python train.py --dataset="rendered made-up planets" --bottleneck="kl" --encoder_norm="groupnorm" --encoder_weight_standardization=true --encoder_widths=[256, 384, 576, 864] --latent_channels=16 --kl_weight=0.1 --weight_decay=0.03
Rows from block 4 of the encoder, named by matrix and row number. Each number is 128 + 32 x the weight over its row's rms, rounded and kept within 0 to 255. All counts start at 0. Numbers have three digits each. After the name is the row's rms in percent of the matrix's.
# convs0: reduce pointwise conv (encoder.blocks.4.convs.0.weight, 96x256x1x1, standardized in use), inputs 215-255
convs0.0 103:164120125148185085137144094134156123127157082162155145180144135119073104123135096129117133143132139150143112102148079108100
convs0.1 105:137055137124146129135105204150097174141090127085109099112118128136102113145202123165135147047084091070103090189150133099140
convs0.2 094:132114126138086124186183114126168102082100141149097120139143119123106087103091098162124129096102136137146124105193126151083
convs0.3 106:152080094133107138160109080132108194139152103158139130113143091112155099121187120153111113088246134151090141108096079111178
convs0.4 109:129121134131096120173158095144186086077136119113204128078083165139165131154114160120179093143103213154158114129152120159178
convs0.5 099:167124146082149171123202148124158153124158077128136132134127121130163170208168098134141122105141176105129147130103115083120
convs0.6 095:148093102105157153155148094096132123124144131160154104145113086092141101092136126124171131158144123082098144109105137084139
convs0.7 114:074076104130123159129087078126152175084145128137145127084077161100212093077128105114098128099102105113106137159109102163157
convs0.8 098:098128129162094106116105173136104107132133182123101119080080126211135152110173124116168184114126179092119086102126128125117
convs0.9 106:116122112111125178209138097151121108134160126108112125208179117128115135097072147130120104090070176169086069107122173171127
convs0.10 098:138146137129123170095119106149206098161159075169130123148093175141099138077135126134117148160128127166082099087135058207136
convs0.11 101:111132131100149152090119148133127103128101153097116110144176110116203177138096124125171072061223114093133232090135113062106
convs0.12 084:147136123127127110145153063106180084117141060129134091100061139099131137096168136088130127170108120125123092143127140135152
convs0.13 113:121071124109148146197105118181091074092174151149110128049163100136162123161128087137092097178139208126144086166094083127105
convs0.14 084:149143151110119118095149100166101094174166114164171140114077150117156156120102169138105133121104109177129106144146129168164
convs0.15 103:176163107083081123173128059174162118109172143114140090118182136127164130099085141142099158134097163132085199136077142075183
convs0.16 096:139113121122187146151141100106153113174119118170177128173114083067174159138210107133141136136106068147169094143133102142161
convs0.17 093:138097133117201096103080124134127128118117136098128160180158102140054154133125165134095154093166099083182132111156065105111
convs0.18 103:101110169101113136093042122104082132137159100137138125189195125136168108219133113151107140096169099119116129084110137119120
convs0.19 101:089110115136095108111159119135179145148100121169066182072112188211186107130111052133160133184103151129101103140130130120096
convs0.20 116:176117121104062091151091103096054147132140064152135100119145142107174193070131138115097108095093092099173206128116109076141
convs0.21 111:162098166102132132070132142139130165122135133166115128170155122121069071063144080169175064168099111119110077135141053102106
convs0.22 103:125212107116156139174198236086128158159135101141140128077081155118118171095170090146169161178080153135129116162172105214174
convs0.23 098:076120122066147095135149146144183069125144122128173105217180149112102095100110094113130154142149102146160088101123066136142
convs0.24 102:137139156110078113191123138132162035121160110143148121146108119122176161140080162137183225196135072128110070155153153123145
convs0.25 105:134203145086066113096138079116086148128167127116096174126110115106152098134143157172105127186152098129123194165183082126088
convs0.26 096:113134145188097104085089097117116113142154144129142179179115107134143126086122145158133134098127145125108033108154097147104
convs0.27 088:121139151122137174101169204110149135130132145143114140141139079092171182123141124112231127160129146127091121089108171102121
convs0.28 108:119152123147092157170160103141166106115110097085167145133144051096120091135140098113165128168037117143134103055095152080104
convs0.29 091:115100153102066191166133078100070144141088085085142133134121092116145117159140148129123091184199118088138108104113139067125
convs0.30 097:121130105148130126101106087146114181136135147134108115114191117214138135128136158112101155121145112133154097162121108113105
convs0.31 103:156090140157135168149141171112138105107150149089058115109198142133120141136097153106163112108111150139070163193096132097105
convs0.32 109:169154133089071130121110161142095146164129099115132124163160110133175137051052150148117138170088191121087139126167125178131
convs0.33 077:142120123095047162129102137121076130124160131129116146088135062133101157127210104142230086152092152135104114130122188131072
convs0.34 108:171133167181119121109124148144102119162161136187143131110082163112154133169064124121189147159105102088126138139090076118167
convs0.35 096:187185100127119142104134083161133129136168095152152100139077097105187091127183138129194144061181199166145026139101128170109
convs0.36 104:129165112160111134132100140129098129147177169135086147163136156129208205120194101110135087155131114102118079088099132137160
convs0.37 104:113137108119074085103162129129096149116135122100118129155118114107158086107161114112185159094104103117117126165149139172104
convs0.38 077:081105136129150173107166152114181136110087044118191122139072135123147162094107089142136075136163127148124122164106073095103
convs0.39 099:172167159119111065111140160114054132109144142116139141145208143187162131167110126121116102116140168155125144144113162101101
convs0.40 100:116096126083095069144138114158120117149110125151134141134104149123187109150186155115156138146166103166158138131160095163084
convs0.41 098:071110142076108121140201121153142130114150228181135097116136088147108083144133159169143083155148134147119159134157101120186
convs0.42 103:200152111143084144133115071126105132168150107137157100150089166117137145135115138125062130223119146126128105168153104147157
convs0.43 090:099111124079144123095118163121151135166117190110093117161138147110120073180190159121140095168179122102124141113139223125123
convs0.44 107:139200155145072156119145101137151101110104108143096122191154143160081142104115145148124153214081166131129137156119142139101
convs0.45 105:171191132115112160154106095154150116132135125158145151128091175147158126156127126114140119132114178121121124142083135093143
convs0.46 095:113149162106143103137091133107154133118156170124128147186147154163159136189142160146142079135082095118079143120124149116165
convs0.47 098:067079119149097114158126202141176144144148133136086156136137137174144110085141150154087079059170126081140135162147173128137
convs0.48 097:071103130195145107060169073122093124097111141107145126117161061092082058083145099121143103116141062201120117123154135156126
convs0.49 092:109091127107159159145167163091104101121112139114086143094097120124117117075115160112106103153255097191097077089116229105137
convs0.50 101:137154119089078134165129090115153100126128088082153103203168134184110139150139149101128124157116167102117085107087171092136
convs0.51 103:077127141134195170099063185128100116128128158154123102112200182252115145106143138119145111125091152166089099122161170112122
convs0.52 102:186161120135118131119075187110134185161104170104153142087101090089135106156195138128126124078063160134154109096110123065119
convs0.53 092:150155148213115107084190171113123133115128132163175160125069153103080120152158121172082078165122179075150045091154158110082
convs0.54 093:061118152173098124084083184116127023128110103146159152099118140140217096124122110121100150170104159082118101122105073123112
convs0.55 098:084114158105105149102116129160126132078141110121114105073129102144178166107068149130095123143243116184171128173111181163115
convs0.56 096:110164115142120117141098194138165063120121161142076141093136154095110158098104139125163137147115143178151122136145051152113
convs0.57 098:089156119111204091097094119085118113119096072167106136144097135104131151161030129117104201113145121093180098123108134150116
convs0.58 097:144157111146178125097147037130083179147120098112137101107140135135070121144092100124039185077063079202163123097135126087154
convs0.59 098:137201123146175122099138136096160096103142170136119094151177159158147094145086084126140081099076066131106146088136131180156
convs0.60 102:165206124102127145120148110109091106143118177157124083139134137106145101148119132128108126060139110121142208194143118200153
convs0.61 088:125149123109132142123114059088101138115073140135154170079104153134192151132088187115159158169124120079141150141098124167127
convs0.62 097:133106133166108111202078097114151095159142127107154108087168185133123088099093107130128130140142127135124134090159133118114
convs0.63 104:049098109143137108069064138134183101098107138067083121133123158135079075118081208115154107150099098120118111132114079112093
convs0.64 081:124128118108175146118128062117060138145136078113100171106094122154110150119056118134071116102109135189104127083112115124117
convs0.65 083:069121154125128161109115082141074117091147112202151103165118074130114086111081169157107106142099155106152109107119157161098
convs0.66 093:082135126139149148086122158118084110168111134154103093123129116174137167111149155135093052091062111073071150097137125174145
convs0.67 101:089205146176195171150203121134113159123123127198179090043171056135127117153151116144168164127129151115094172077156179162136
convs0.68 101:159091124103193111059097111106068136145107063184162102043200107121186142140135105142062189125072149132169091165116114122116
convs0.69 114:156164138156144104104172062182142151144097097156101118102096124112058102108104073110124168096102190156075156110128127134110
convs0.70 090:147127131103165136099170060109104090135111134110107133162128133133093086128145134151135104139082114154229120093141047123109
convs0.71 092:118170132070103179094115115130070137138086094111155113122113147129188182134143144119120079074167079079125108086106130212191
convs0.72 087:099111144129162174145138101140119104133105138144087126129117100104119106153087121154085095087182105145107159124140213138116
convs0.73 089:129105129104142117088115144157092141083154141122172102227118118115089131176157060133156097171113090056087129123074082100118
convs0.74 086:111154127098164197120103087122180123097147147143145122133193103150091118151095163119127097136103123198136116140151100109127
convs0.75 112:115163111142123179188138130084171119092134102125037053128109081109120218109071123107155105125117106113098082089114119089109
convs0.76 108:158098130128138146156099116086140122193114177099180077139088134087125125124183139098106086104097160104116181120077173108128
convs0.77 110:117121138118133084175129126097155142147164131074064115147157121175184121177138105119079121142137126151080220151168112074151
convs0.78 107:088080155161080118076113151097168131126094157139183124129107116071100080121134100122155150137094099117146197133129100089128
convs0.79 109:137150127134092112138166161134154171143114129108138102167102135120109119152121133154134154158080102102133081128170125119143
convs0.80 090:122116145143154162150086146160152101119133110144184138151067135089144219129112100117140121114175156110085127181147086133120
convs0.81 104:150109133107167148089159104174183141147092152164179116153153124139129150120139169100133109078150138143090090098156084115148
convs0.82 100:043143107095162136134116139164151166114151121117165143074101161135131153130108134107148099154164105169101099160137073130130
convs0.83 104:118091138081159144192102135123133067130155119140179095078188172195147143166127095110128114200099162169118074104123117134136
convs0.84 113:163155115158156132114097127089148168184181130133164120076147166155191118177113088144145143140089160098051155118128118162133
convs0.85 112:107074108154141114166115182127120158174131128120182154101052157147151130138138122120127174099052066122125161116138116123096
convs0.86 096:119135141145177142170156101114120164116113069101144102185116136137244125108122144105138120115167127123127141086103161119148
convs0.87 095:111143141101147126146122163159082161132117152170149120110109074130158163077137118069155073143098131212180103102129100115153
convs0.88 100:132132137115128143138255134102133116131148115139139196138124126136168202184065110146170133064179161125154103170097083128138
convs0.89 110:145093115084098051125129143139126112112175122107075092078128189179159128105123151120128085110213110124107085143078225102157
convs0.90 105:144172109158050112157114124130163094113126140122102109156230118093098159107162125107099124153123082167190255088112113152116
convs0.91 106:164140105142215111131049132120118167133140151109128131168054117127216104126121088149171107125137092160117147051121100110100
convs0.92 097:129078142123120112104155108127090111122145154148111172113165123130038139094130127142130060096175091165112154169129228106167
convs0.93 108:111139104146130118132114057112193124124080164138129119080117171101158160093116099119218159061128135134159114170078160132106
convs0.94 106:147117103134111124187100152161133142166183133120092131114134151135161098139145137107164150147149087131165128150167138141099
convs0.95 104:169145120107082110154195145181187097129130102079077085141081158085147144130130105143176155099143082114049133135077094140124